A small image classifier, trained from scratch.
Model: arch pvt, activation gelu, num experts 4, patch size [2, 2], depths [5, 5, 5], widths [96, 192, 384].
Training: 3000 steps, batches of 128, held-out accuracy 100%.
Rows from block 10, named by matrix and row number. Rows with one number belong to one attention dimension. Each number is 500 + 50 x the weight over its row's rms, rounded and kept within 0 to 999. All counts start at 0. Numbers have three digits each. After the name is the row's rms in percent of the matrix's.
# v: attention value (model.blocks.10.attn.v.weight, 384x384), inputs 192-287
# proj: attention output (model.blocks.10.attn.proj.weight, 384x384, transposed), outputs 192-287
v.60 097:451514498469601518508503442505510561490558530436498544560526481510497489465583427518454540422447543581500567546489522452531499437597490503484511481503590475425411433586609524523571460475577486490435573560613551527504485480465447506480528536461464529509575530508568511538570495597463453472
v.61 096:597501446481424385498465552478514464495536597494510502494507497531634389454498445516326401472504527520564487501432498540447576380595557478487527499444456457489488474498543557498621515505594477467530549495546504517419452425522537479418472498524538561380468510514543510558477459438408555555
v.62 100:469520486506521410462537554509506468522529538554527564497429435589358496449443569519530559448531453385465550422649518512563469422454403494469437530449450441540441491486502517498572579509482452486384486551431553459614524484512547585517475371590467510415518535558476544465491421554585506502
v.63 097:521472435386475478485539501623464485510474535448568526558471563511527456410542501466561540500496447372518466461447419483615419501617445528529502558448540497467434430477440569554433545502473477538445519569517561525458564466480558537509504439510542546538573514580461571348552491470533540530
v.64 103:521529532538521450477481553511507491535512486514411498409458534490563482483592494503483420520484464460520560541458496489501502467480488460490420523500530384571479591529521498480484485534581502512621514545485518461488593478490571492478515517548447561482462522508483507536584449511451490488
v.65 100:434521564533500558535497536541494423492571543522434585432506469437536504491512452444523522413495540443475578491570554534518481494525526471505511500567512516505444506443484584472447526429363454477544539473480491581526526467462516509452525559461489568420485471461432476493548509501542500480
v.66 098:523530540537509523451439508501562438566496495541456598538475495493450515540555578455487482526455578443530516496559508591491493514565486474487493508503491529502516553448578472405581526506540550445460479411519429491551461377557463521584533442453516510467425424519497540430604512571533582496
v.67 098:569455480499518501491483477506497573529546596442520440513564473538494444544513425429576446532600567389477430443559462543581469490478510506464478492548495487546506552456481541509568534545479433451581540515491478471471468505521539508470486534478479584486542441485503447419468435547511483471
v.68 098:534474563463582488497584556514471510469524544427486379474485545442480498501473438594510502571555504470490471531455445525452509445435491460591458499410464524477504428504454485557449496463467434598471491526426445510495570555455485515522568542501535564555548499544517466454422456526470517458
v.69 099:479574465571457505504488501418534496545452394516452500506468550524534494553576595547544501497481427450483473428504526568555476515510536540492494417546454563514435496434525500436513528552549495502529433491450561476565456515496434538563519509460557559535484493485463462394383571502512488413
v.70 108:562520451463501518401582444497504440467531569556478531468573560422491513469434450469517431573576563467589546437465473563510453478507495580508589479447523511387569426442531524647530549451443420362473575490531535548479428522424415439437502534432579436449465551550483503497529556481447342510
v.71 095:536484477584457501488448452463439490448527489501446575555525492544523455483510468441490445548590520564486465425432522492521485427445547488458460556439528428467489459543445464528497602548536532503361464486479485393582463472475496533526371465486495504523452470566401478480521558591493549515
v.72 099:516445457519463513450557422523476516411427459384533521491577524434462478408648611484446578523482459546512451497547536526575457482473439534608494500495550535622460524549514557535554525527535513494519493451511477558515495574578444514537467516469497425512541505522459438471493497400529472569
v.73 104:449527495548473522478544456464494487494559447538439524521470615455517614521580511458507517444511477510482472452464454506531461484522486496551540515508473559503426485564452527432473583454503519487448532494498526457458557492498527484462451524541520624535485500528463434601509494500478479464
v.74 104:457533578447471434438474532473563399495558524585477495515525535529447459624556454437554456535564451537523438463474503544554448449554550486487502488492471428525527537496466558517413481542478471466494474504440481493494438522441463516520453589605493543612452508466597546526444414396460472475
v.75 102:477531545534427436405470535558477459459475433476558473497509641542536528556524528512444509474459405427463510470561532491544480536518574484506411467479529501482573440515530591536472469533510640601444474530593550516488452519502517426440455537511612499571447558447552479372433387567535486494
v.76 100:475492469481393553513576506433597616415526557516466559493479489432484499536416488356552438531451568492559395576470506461516574556568473473489487614496487543474552559487497526487534524532424562478430603451506535489559441513525499453536470458520467368488503462573516479476522470481495586543
v.77 104:525509551515440577538473430364449512512529422481549430538550535413465517400534538521568592512477494452581486512569348546519465547492456559559537490537504523513569526576496543483515488513505532486516408444514504509475490539438579590487569568554549480478582479467449449439449514542553606403
v.78 099:529496513398406392452481430450481497515561450535500481442528491436504576535569515478448595407569529550496475552495481487404456514537515615467474529546506444479451501434638463424513523464509511532603515507499477345434509487416507509542527459493508523474467415415583488497505554560486418531
v.79 103:531518474510493565396466427513450573482421488416579590505510604501507532461554382478422464459500548525457459466441613572442565553487500487545490476501544556522456468541535476503546538517441580529493584552499554461528458521419520517520538481375520569507472521599512398522479402554531494500
v.80 105:471616512499510530498440533514466514518436491487530456460473479472457489473519540443554498498436600516498449437532471555551477586482574503468527437466494398470581476454617432501444445558530426512511490554563469553476446473606559523463468520637493447493529495543547517481525550515486476472
v.81 095:615361461481499484467500461485488544591513499561520559527482489586620544499477545485519625486497528544482504506455492506470538433568400550484477489565488520495527423565385488457437484492533436492552505434497426510501541489571520495501549450520520531607450441551454484561450530553482515483
v.82 105:555522442637538452511571588498509569502553481441550480546508493523539461398544510529504456424473487451450429473487470417537508343447509506452466565486492458504507578528496501587528472495515517594536526532442649567520545525526538439534454535565511526413520479535512570509562526506506494529
v.83 105:493430548451452406543522498505473454545530574535506595486423503470480476487526441473556490493455447536596486478530443489519480609458582392454566426495434485468426577457539496490544519593487515415504522482555550469483472461548451515441460474505490453517501427500484511499548425503569481522
v.84 102:511399432446504410568610517497556546514473560471471483505444456530463488553520415499561445509493513521584568455569527452557550492552440504456444539467521538457409554472362509491513562552546549490623580475512508485566423473493409448533431504474476485484428492536527569452496508523519423548
v.85 098:459407484551457532572475446545556470557425477501487483588474539471475470444470561522454516520442384498363581527463553535456560452521450465531473488530461605570443495440494543421532489582490480482470492508503553540463514570562451372520550487462545479577493538532469464521488427536395529554
v.86 096:479435572516489501533506494480535561471607548471523517390564544527545486515493476441430497447435443511429470523521537479383529402480447605479563458465490476552531466536487371569582512506568572550521475541493463595535632395467520536450539496482545491539518559528521399467583506495541487456
v.87 093:436624517454498454481452509569472447582461521497405492516455461520533510501493473600451478531446483568547415439455455463479494541480412481513422524455465479446428431488532531557412499497459499542534465517462495531540570553465561507514552476416498544494626436461423524532524531429441417533
v.88 103:459505515464496512475365492535520573495470524422465471523459523478567407531424574427600413615430484484408519517540538423555452459501665514432486557451532545492502566442378492501495501562491429432417446496573532474538467485561552424451541477549506551469484546566552487501580561549545521543
v.89 099:631417585497443453475476492483467528502489506451469567473452538470537494417429495501569548556472564484509414463466472608462508507502423494520521373540450498526569455448447433473556540581508508527542490517514562554537457563484463556477370521529515506466564438484451511465552479584442461551
v.90 099:555410398537457506366511547517483466476574414529528387522456502577542586485505484531475516523456405422546488466546511502489532533495475452552504452527560481392482439441432440560539425543520491497484554571493535507516546479529568454575449568487509474491497564490449419512460447480486620504
v.91 100:453519416498546491498469525433465469489662565461533447512453521566447376554540482428539512484510546466553451491417532587564483586470552565536542478522406492569574550587490516444549474534459542526499466413515563417558536553521527494490487476520480482456438475441513509428525473514478493452
v.92 103:498555553491537532500491435481520503508510537419399437495610431482479578475490528484539520557527564584505493489494421522517505402506598522558515493439494520512494526461517566542541520488509603509573542457531551534504529517403521475546494558428535375435494565511470520512482435580506605576
v.93 101:467472511429557547509497519534513441415480514456477546489501522544462477570453445482485527543449453461539539573569543542460509581509497499522465527515556403469515567557462495492425496552466573450452628409537423535582444618476502487504504509520483518534567477452488489513472468485515514453
v.94 096:523500518550460354459472446456486511457425370471470538461553443485448502467495489455388558503559502469434528552461500456552515529574475563453492459597481479571524549438484488516517503475493542512469582514510511479540520518609556451401497487512508439458430541556515490546494409485470579508
v.95 104:484470553455474528513562552513552479425605489622468523496509541559518373469584511465501495469479515502468502441546521404464420515434466555490493473546474590544501540514463474452442478531448500434504481514452563487546549442492439495504450478492506418481453592533520529502492466541369467549
v.96 101:508559469487509462478411444436492425584381471448409478505489575533532532525508464527551457541551531472547539523515453421444449485568555536498555467541561488448594459462511594393485511402489512466552461449507527490413442442438504565481504586495546599540415427446531549487589511599520462567
v.97 105:530500612441506485444517506409612456394553440536562477505577427541462388629489484483496475492520478479544535491512482516493417530492519506439509464574653519511498466611527461502538538490481546568480494507494436453497464453525535522545456533431521383476493460444463519537514506443483490483
v.98 099:553501435415477542425558458554499479517481503400481581519483488534484462473494463480560502511606503455443544556486572508568566579569510443535497498521478509497462543543437508546431488472572544525423526488450490479574524483453458518557468467509443520468505463385447536433489489485525528523
v.99 101:376548570470478490530498462511544525540547524495456436455529437527543440489594550500535509440512519490553426469605498488579395565481488567563487519522493377454389497488457578508536455528542484481512452502462535520605484483483486536539630545432431453424522521380464586490545506568500599482
v.100 107:449450506457493469571442454530476410538599537401478439489501579440495501522501558432494528471498484531442453567566487597538498470522489482519439513450456510471437499437562537565471548519551506520536487472482486474448631534417589463565548559440457609546582472484448539448536417538564540525
v.101 104:505628489525584445544511430548599496547557364457445516486576495619501481468490541537463435433468526568507536454537455482474512390577592526550450552538440381481524519536512481558564470544594555527484531466502523564444500519462445408457474548503459533530532534477473416586474496381534514478
v.102 096:451401468532479443547423387401543533544435418504583452495517552429522520575508510513518413543499538521526515462550410518524494525536491491505579447596473549471583505425494579445498515438551478502462501455543518467509449456482427544392499471589450523431533487557514480628567487576467553492
v.103 097:477434549514532584517542517570495494498458523489578517429476507481516532453511536577496520567536493516539565519543518535628497473527488524487510587464550502549408566459458506473518490539469463599498508515526472501504452576484409515426514534575529494446552426454485503474549516504535521626
v.104 099:503486564488465563465522613511479604543565616505431477542471441509409559453430556491562505473394557524472522436498502501517480482427481531608497512597494470516443491521502553512546477516395428494496500528515539557614437511472435452511516520497545514464628487466482494450543546431534501479
v.105 100:518468501509410518490449569577407495530533517398481568456502476442479520538507473509436517616563468574435491539569604512511565607465534481539505576420451521468477514457490513458492511500530462585564469490519401526513480522458473456533428468513477607502432594530464518436475476512556522517
v.106 096:493458456484582479534556577511482479421418472566451534571531502477543533517545471483461566524479499561468517479481539540532583463474476568475445422504452464513548423493491547527497567431347514552469569588489501491433597426508589536486492589481496537570498457506589407561524505564421466508
v.107 100:546559527459468501444476556545506490427591461483488461515423565579476503525619554543507518462499521566480467520587572554463509503523418527581605612463483467563410481424480492604497396518545477494547505494562436519512563504483466497558558510483500463542552463488489405457486577500554457456
v.108 102:553508515570544527545501590637513499403511499435589556553499591506554494569545432396445451488507491521472517584577475480486439534530498594504440538486487472430543503554440511474488478537500467516453513504493416468579375536511491550492446363483478425556461523507607513574526417617447577529
v.109 105:386456479371500487472552521536470548479554526492510539495502551465438473521538500514494513593530498529483488512585460448520476451512437490430496442533508490554449489530426473499510471505467456451497488565565516545589511469540509483512481533563521438545537433460521531459548513498554411530
v.110 111:559399613575532504512515569507548540532544475507573514510495463530440417545488502594523486450616505482489428467440470478523357518409587493536540502550523465522458553605576590463481488528421530620510478543478439519605505427485458569567512565588404600477590385463460504528551479454524533478
v.111 104:497525389393428476510499376522480503455476513558551496433546559440490513598509471513538570518442509457516541514500519533488520548508562540394522457515411493537507503495579421457628540491461541529511507510466552362546482502436453487526460479396481507578469539533536507486467497480547434552
v.112 100:511420550432572509410507403589579424448456527440497504495390491506487548438567532539480509479456491448481558399502570506536422528463477555518472518579474487463496458510515483501513527584500515543463428503362492520453525499503460526464468538513436480549478546458439450467530457475420501433
v.113 105:513523471446538486516535474569449521483577541574533480485506520544499532488479488555445517545437561460533558462480515486487530417505532562415553468437501487496532535506395546558489545590470535438617503579539531482566564518397483401451492519502529408496512487433520512481426559497404427433
v.114 096:508423386461597482480554504440561514466605473400600533499406514463507484502454577484540608504431434525451560529471478509439547488466524528484532554454503551462396492425502502436468514491524524539539588431532429434451558615450518539537431418448419451514589516563539507450521522585585496531
v.115 099:528499454470427479516466475505419625540490536503479554497510495506570526472457483548416526525434516444480462498522519526487459474584473454457514539389520562464558538522458465573365481498535439504551475474510469496403536472526550533426435467630569378566529501524495522517546551534489509463
v.116 103:537506406487490531565547576543488439538435466473513473458470542500445435477557501458478451466430500506365478395473483453457473534497580472444544586373572541480426531518464453443503396513582468520602413502548438576516603583503496602543568569483533535519516559552531516423577584403564527433
v.117 097:521510560472537488514452505507466514424474447461513524524472417514453479390460514442579550491506576542508524417571468437388524479519538531415554485570503482501408551448475443458594479481510474537481540473461508587444580448533493511530483482476472397536536460532487505468532456523550541391
v.118 101:485432472534523543364544528503454505470585569449573519488543580481452568526507499421637416480457425472582521478514480503535541502462507551540492471486412490537591455527530535491536467521544492515581498411493488538410411522504478479493477461447476549379559626541522490444476557546546503527
v.119 104:477480408442519608515508540506409481466501494471516502415526476491521504504408414446494467512510534445442506494470487517498451490588562608494534572421506557437516524470551507618417514531499489608473634576525508531459514497411535521483491589522506504553535554514497422380523549433513477470
v.120 102:397523479457455466483451493517520547530511506492569575433469538420427583396514566522415482433476518500509488569476499557510514489510528542448455498451516482505484481549539544476453517494563527525507521525456526484514526522519489639508547456551534415444459453467506561338519482511598464447
v.121 106:442460488476438508435450537486514491488525522530457544458518502506547520591412492472428490484551522580490452504453483520574525585481562477552527544492455491464503527517485464576574500474500521477521455415477522447461512584422482494461525520509553568500394508517471532476456408491480513525
v.122 100:535431543454462573530426481474430548448492469499480527508561445489487414531416478514479491607512562559493423463378526452402552502542499512485480553511509454422550470487443556639404567496447514508438554484501542496491461497431542478535473525412503511469558482489477535481519475551544547532
v.123 101:527504564511498476408539559576457481507495545523554576501572511565486422388542493439503509544433511493499453528495462548461545616527494488465530426543399600504496570495448565416380560487445542503469598552534459539495530498503469486413449462496671475503527433452539535466532505492510505422
v.124 100:487494462537566491541529600340472512571504529493551458580377516522567490508485477576494428519501508488478522418431442518525596469519458510454458474499471567550497524494483538512543509556494537526574442484540567423481565515505475416556537525451540524529558461506436468554475437437489546555
v.125 101:470445478478478516407541497520497418494448534530496491525619501522434561519521541521567533588498553531444425468502474487435598424526502465536566550525496500588477570496547568424571502549389481517475437486537488398453527472487491495484363419474508456558476430458537550520495515510618508526
v.126 094:518501465461537553493520524536465537471549525388489451547479500483565491555525556545457474619534475542497472511513614470539493464477472353456475421483562588598476518542417478565511537592498513585530492549517521404434466459547460387520452504591475467474492531537489489546444489447513519533
v.127 104:514498432478465543453554451470517485540531582499506466504422546516554484493547437478451513519468468507519457469440542551410564520558550504494484478490537519467491525559483444490463526507531565551482491467403571461442462520439468528458408435482501540527501544532581478486376484432460506500
proj.60 098:538461514450527550599473572525551502465561515518543419540562493384551429357450554508458467418549522513481515530413403446534463578467456488448568471524498526567544493441409523482520479502435484467495473484536481538449550500546588531538472456532484461552549561538496486513425565570490450531
proj.61 094:429488535582466537485587535457507540488472516548520465473507470475542490443578495557524532437481494461417610475528445490464440544430530510428442554483575581519525527522518475532497528483561421484507586492511478448517504426442528525578454583571456501425525495390568532604481483470470530502
proj.62 106:551466515486513518506418445506483398472509551594532452551484569543532480473552500434608486509491468555450462526440560485476503523520585489470484587562519586483417499526466549504477495526532431472592472432512499436559448495475524528531554659508418383636408524457398496548511494527536480519
proj.63 102:499584537535486479509481493488518451514469507659523537525569440537578569584499530504521468443482534530488507475465453527458550485501399478525507502517451442479527467546445570484486498451627387379455428400490503457486464496473505545538472561488489559554425461520495549570486476513520423490
proj.64 095:564547520441468488581413573476494501587406476474482557512478474533485499445471587432459555527483476549426433473557496480445457517480554393474565610513562579582415547493513468438392473485451519528521451532547525474503579524501513492519588509414446582556449510482469522479447556455590412519
proj.65 096:479519494487495493490505576462480510499422488535527579472506579524567537498524548491452490410553499495489470448455502568438507538371496525552549483563530510511500412436425560575541470593554472545471424590461473397499530530455496487562502540451470385574461530509497488580503486392576418415
proj.66 097:547501422489587453459404563544510511485480521547521459525452489491449488523479436429536514539491481549443513499537523499522490562461569555481525449501489568462503486545521497433395420502460470545569524466447551395539530471464566444435516568527569562506500438504469570597539479509391493535
proj.67 106:495556501443482552535451526508467494422591505412558533571549535520478494513507587491515603432530484540507376590488461498462533518513491558509419499495509467403531529599467431609472519529436511476503488522559499457379464474545466566512444477451486494553554523468456557569586517472526462490
proj.68 105:576469536456498594487521477484475483500428550564502535516455648520535557457438521595501509548472492479474491437395529472519484566437461487473470452545486553536515442541520555487588599554494477559491560603507490489540524531576495429418439576503537527505430505474454509555454422450472477493
proj.69 102:447471538426576452526446469512469552378587423503534423465482541498420520527452544553516554443442543480474547562504500456473447506545490508438445488460437557467509544493632507510552458410469532547403509538437475497518371507547663543438531492469546442548475532463543598484496562416544502498
proj.70 108:465564466465494507640515471513549504486445450550500606468488608490497490514538552513488549449542561551488459575505404543461486596514516541463421507546383555424571414556432433440438451525439473515501447473455526414487487527509534438498451499463441470462502524507489532640429537508552501466
proj.71 097:498562480522522505537524579347447553537527514503498530549603492479545501569475469608519411508424434545437451499490541539437480559376495561445534515479459461469505497460522461413462479434542513490446439511559499522509542492586582506430619513457534517428522498506478426493536498439537463513
proj.72 097:427479497470497470420481444446517512484563486468490443461440457533545522601450426545507525492472500509466507523559379552467499485518567461596484484477423527539548529511555494390556455445564563421497524386447495607529378497484501358497521442480486531464483581479514509574438545586508571531
proj.73 101:483509507553515467589371501521498477525456472439451536534559539494525512596496561568489423580425613442383589532475471536547456454498609455508483495492528475435519475442459444502595461503474442523587533437622502587536450483508442586431359479535450424493430537504478465495412532442503500496
proj.74 097:489506499516501438479514630504529527552549413526442420481558563563503576497525506565546506519500475444488453427571501517375539621494505460475497470512467477517463533489509444485492531404455575589454566511521496522579521497458567475446481502544444436495489557443555617561509474536465469511
proj.75 103:490568483481585529462484480487620477451469396506425553494557433579477445532536471456592454503515522544512581487508520448505455392487486599468463532457484450450474514425544521502446408489490511506551564465432537518482483534546567434535484589473453570470493471548545470470447399592418507582
proj.76 093:492510574407452398570618606551434521588501473528585552440526481456589581426560460486422550513465522553426410515488475565409540501559552459574462382478635563545508531523399420493512571509474446414524572481447496553541587442497491440481542426486503585563564507514515533437474473524554514596
proj.77 102:467435445535486454578566469583518490499442581398501479534401568523420526664461494535496430550432431424509521482478506547560436435545522430528500407478550561504459512456516520501575474546482500498532529508432436553529438576526530457472480492507579455444531481494508439556446601546518462482
proj.78 096:450518480517471481530408574551580381465494488492522551537534448473401553458581482486533427525594472492531434505558475458473484528522497476442479505499526469521498563522509500521466393469472515479527515450561505519596539461451489436513492545418448484475369420480508522542572476428563479496
proj.79 104:528455553511541489591522402465492473426606467529518548434547484537473557521502517590520499466531434471506468475503325498445525414484525498530456547588476554482477496391455427443516508532557566500480455466497505547526454487597493468527424544424440400517483477550496531491485549483486527498
proj.80 109:496475508493490506455570492629622457467489556517484539508534494489450593496559379555472487418529462493503508437565591387525498595527517539417543469564439427477439480456506499544453389468491512470516427450475481539464563459534567510546391462470542544553448603530504585553507483478494524615
proj.81 095:509362526567471555508442513453414478527568541460597435433466418515471489565430436517433528469562500525541490500450481523443570551493494546481515549424544509565609476502539533505510478540546456443464517496607518474564425488523508529488431446403568607504480516539449531455541492559458487484
proj.82 108:469485504514474577427463494429492426533551443524537579516401495507567477494439594467460534455424498442486504378454508476432506492489473474442496511435550497500466500449483444476472510459624430551493438561550569478532515533522557494507478523606472430497486463474534463510444439544542517445
proj.83 109:573506498472512534605443414492563498465479474492430473569546417480555537462492496506482559559410513535472489508530437540513534466508511454479477491538486506492507458528499547530475582428499443434538550413491483478549495560411372464501582568592533473471544515512430490644475467524512373500
proj.84 102:556525563513508533542481464566487514419546493556573499533580535468652497505562454551496552547542513542383493556410589581517439475517538483536436512468550555536581446532536538490517497524560547535519536452483466537495567502446531499575555418513493495451534575475547500439437490477586469453
proj.85 104:408560529438529522452415448538429538510452574506410487539484492488500580539524440516552442469523493537585540515515458446533513461531561519532423498459490523530579459440560567501513474577549473546591513516606515506550524495405551506535563473460559548463480496565507616395552465560408459501
proj.86 095:519555522514497502508541450368411517559546510507471450503575526517476415486524544437496522501457377466596431526470476442515534513565573446470485455449485613440502526457475563433490434559458509524490422536507512455467510515497538441418613538537473535499374438524462504441425400492451528585
proj.87 098:490543533546553516522577468469565499484633610487550486507614511433496476571465509472439544413567532497483507550527581421461515578566545504612541470458509458517451540428534498526551478465491554451496508472464588466420490537432468496585425427522489553422556609546480516457525508481471561469
proj.88 109:467529436585474445443551479520490486586416528446514469419491442425511544473437483478491521500434442522630452495432557504462521522505561460446412493584488396491467537420528550520483494566514491508496570473538494592427479469514511592501522511478462522582540546517611476513522468510424555535
proj.89 103:469544493473480571461422509556527430501536480457517563415635599504549413566458564488506564477536415543552524423446469569587469517617513518536534564495450472569572542513510547419417480484523495528464467469454618454481456451572501519468515423495546510511438504542469518527509616425513439484
proj.90 098:532474514470477463448581484521518536512512509526458524515479523558534488426496487474508478461473499514494608556403432550543541533555443605506512571499462551473524543560573539469570574456460480543471594459534463516561391556483433560483490498527577510489534484541479530460531570571507413464
proj.91 098:479491548476568501412554436491612474466501517483510476501487442483504532436536503524477498555520533511521491633479459497402530537509445528542444416542558547561490425500510473518496431589451546462531544570405436502540508424470474450475469498454568447575496532512531501498467461544424542463
proj.92 102:516532507489464541516537535466538494545475481485500581528454548418476414488482448507477449469415432494585483426450607492514404550566508443501458476489565462511485564514459449437424418512533490469463513534474579382591503565491524417406491505420451567387359485488549496488505439477566539428
proj.93 107:433539573506495471542557534540495533562465515534495521590506568392534451505513515534480499522559496617414513430444578585583434526502468536601555490549469507482501520560475536550617463459460453533526519566419458511491516438496480517533525497520482523577568445476466591425526608433559554501
proj.94 100:481482438548464553505508553443485423541566419451564526495514429560467496534492527592464482478570473545494610468628470524466526479462434542489487494438438536478540464471479565557495533522518486469457420447457511493585521536407581473495526504402427519508564494550473555505501460637478531594
proj.95 108:494567547497556503474456435494462527557405487487519477454526436503572447429508523519545433539457517468483458519496426523480529400512538509487464528552483465479640546484492518496431470443594473553549535487543477596473450462553456504514509504463467575494539419516490519376512551540507445522
proj.96 100:506470574468516478425479574525547465463572519448512633439477454531524440571511561479507490558510572524547451495552569423506427499473598488355511547540535408406448407510520490535486366465502443453513597472510456432497532494523493429469400459426489489484525515491537400554509493427535502437
proj.97 102:506447592443522478521424551394496482482534541516409472507408520504400497446546581502572491504459512492526529554547541523476449507489459542554552604525443486536521585482533453494499499493451523534534508529450448538469475471604549528502529476699507546493461425530516458474478512542568541498
proj.98 097:494452406485564584448523478544442454427410591554512490500574527544482522440534467540451417487472476519499519533436573537513397506479467582463529532513558431439477452406541577529505535481532465503544543554504613455493565458534450493485450483363466536484559498566457529572496523475476522529
proj.99 095:500437503469495410467626548576441461556536524557545413485454503464502510430504541527449493517414415401480513434445603508479538520481562476516523491492472581527488530526600438422503496561562562516579466621464462470480537399417500493530386471473475448493522535482380505423533492508462506473
proj.100 111:495488524487579448476486462458397551554545478481495546440463536541459517508469516508494494559461509485455477523502548498526491573470490476523566487495412520504498552486419515437573499500496441605474538570552515452521535475495529440498463521457524528474454460517573441544453489525481480614
proj.101 105:520521465459441574513531493405551475471485392447506543469446553470416488451537499526510524469377511481408506452453483461509589566459525499503521574421485489467489592456573472509476457482557548477501460522466560463532555540533506513511546473442451599444521422485463486506476511569534532487
proj.102 094:462559510521504476501509480489568502497504428471534496477455529522509514440486392467562472505542488520580487428515550513565502466513513565408522525509480518548531516516472430390453484448533572613440468451550572519439603529458620487563395386574446476557603524549535516390469568509458551501
proj.103 098:518516467502473567584512553486499468478452479484573439595545440432524519547525384520513527485519529534538510437475542472450413500503544575566475542489482522476535496594479538528468467521530572414522443466456445498547451552417450499480498535426475460566498548522433566602451517428455490556
proj.104 101:477519449476524482521498428620508475470479569543528451426546483448448509577494475478455516593475436533524476563487538578486520495363469472616512503530507603523571540546442578493564468421564533397487442480446427457541426494459529550524541469452559509530487582508570471421565445388557507449
proj.105 098:521510515493539489475453512469492446516492513574531474430507555488511548540464468455498414502493449463514500499506550426516450530513543483491548428483450461467449503491543523498494448450540530572481515493529488471592611512429466468458430471569493501505523439582491608523405581388441519544
proj.106 097:518515442556503609557471558563448481568529515458533452470496404497538597475485483436489531494650543526399527520553456643489548488570474538561535480628510486504437507417497522541512506563364541471464586492582570462462432456509488522497464508503369457443460517542548477468504368458589502564
proj.107 098:492478444558520555474529505597485487559442490486480422418583375523419459547531407491505537447490309580566468482457479512470556492518567504494480407463564523421601492483536525544531426518466398431513536432509466463482422430445551515412488492508560606560489470507503570523543545522474430496
proj.108 101:470495494552476482569504490529552497430493446431519490560473477487505399489567441408540512512523488512476490462547486547463427445452519553470503505552543570506432510517426464472541568525470456472634447526460470562386648508525484502544447426492524473455483557497408510426523481556510428547
proj.109 104:500517451584530508510431543479531445573430482613493452467494481456513557503548413413514563544480480578518483451505518654546471559484521482475452552531526471518511531483444492486471490503385511471522549430493519448479511497454501511564490473489424587498476588563607514588465426565435486486
proj.110 111:442485504451566551490568456534545482466549536455568449447514526625434434456505475492481521560433502496589508522522569519512552475538490452537472490517513537507486559476534505465555437463557488408463486519507520547499564530485439441554435456486615413500497510440513440458496539556479538552
proj.111 104:493560578448452488468455497462493518496536534540490501484536454521504497440470456472642514522476541541512460522477440528482439560467565468430559544467474546553467484550582559467513604519407508519455403428434456550507500497610518519504507537535490524447518574550502426582408559478419563432
proj.112 102:484426544629506453471487532542525584432491476435457462553569526532530495474563558515583469558527413495446473534461391488536482514434474607490502563525559428431567539583605614481529482493518558478545476486448538459490475442536554641481464454558480516475532510634418550501454521530495580472
proj.113 102:501476518479507498542605444605452479550501525462510439564479527490575471511504586471547494429515412495493495519514515515459525584567472502537525574523418554499522448541579509529453553557497498562533410635506455454398501455500491491552522547519481528519394492467480560558489452541424491488
proj.114 096:442484485498506570527518503538520465445467484577486481593566525543510510515479491552586524472501413512589520523519505488519486515524516546507539456510556456578501543503506507558583503453369515489583493521581503467614546489428624532494563515465522487553519580436502508456487547451532459435
proj.115 097:542538469522477436511554549534518549515481583482546502622447461600532519471475494450553463493434416531409622528411591475566473460426418484411531514457568462515437482531465451430492555561500462531505500433366548497447559606562558523520527505404498569384429574516446473589492447568524443512
proj.116 109:504472532506506448369450491366518531536460462521463444468482509487546488475507510543511518553359483489504525551464387584520515450466542440522573525459526501432481467454467474498511546542465559504425483559583483483470508493582482453558578488462447572510539506487528547610436525454541538450
proj.117 094:474436395559505480507478493499511540495585482487508547537400564346553512492595515560464519581512476556477517460441462565529489544439412569537490471472483478493501494545510505426500457374560527478473548431511485510495475551605563550536512537596519549603461461455508426523495521581498523461
proj.118 098:519500523522481490466515530445591465405438533620461464468514555568499515513432527544537477541524491437568484550509521454505538577476555609444413481521391540495447540532435529516513456445484455450454617443427625388544523581560428454513444557522484506494472558523513536510419469492566575463
proj.119 109:416496546516490491476623388527525530484422512575544554491599511509515526434462583485466459467528515493544549506532506478471529579478538420531538528541534520486512493576361368515530463546419459397483505537504495516531504543547571543456535486495499497539477551444487513529464451488531505606
proj.120 102:487455529479497460505547533417434504501507525480575497476625558468563528657412556513484560592521505492549552406506457490419480459435493536526492509429483521471474510488462437495520402474514480480546489559519565452570440507517581422523579565455461532478527445493559462601521517483488538592
proj.121 105:539468548483511446484481518549455438537473576522458485516538507511458463444421537558477490480339503415477534498419512474472537372528471493441515473533527566491451470544451532426445547547459471545451508555514531556581445591483463459418403514495502469468577461459447487490491539501462483518
proj.122 100:410494438501509530537561560474434476561572482444506487476521536489570572510573594534462486453578509458550456520462555546504427532436457569479507456538524457549505509575406645454548529533510515507500417488593501480486530512560520487469487521424482512498543535471486480440518425476506485528
proj.123 102:415467558549481447526532407462538526602489343531371379462547502490557469526547482583563461460554470540456503526421458506558506371449505520514489602526491580456468488532540498502531557430451577463510571574453539466478510467452536517519499597506438524430504454526567503517501442592490621510
proj.124 102:451542480468503473448477508471490505533569430545529527570487477501498513475412539427549478560552526375572544561536511476564498492475490551539494469600451465516454555530514417528458560477512512516544510592490484440512425426513483562521569558550544498475485534449509482558532492416460514483
proj.125 094:485522461515551429603435621471490462500493532493521472452514360544487440567452404448574465401502507581494531487535558497515521469520437523527494525482485523499474553527551470546489594465429432433479415375539541460553467532418521448541525471403437570498451614532496502523435419547529581489
proj.126 099:500520598490478454398605485483430505554555528487505505511524442553508520520505467486557425503520505443652473352463512499502425516481441470403476563496519422510551505475447396411462483535466588539484424399420557605572503518547454511555473433626489563546534600524530395473495517526449465552
proj.127 098:518418517407475548558431496578445453429492542482433515553490537496531520491488541517529468552441553526402514553419522439541466472434556476498505428547463482535574421529537479510512504507470524541509499410512585613481436511548582463514530480483536463437566419444486488462426478469535570441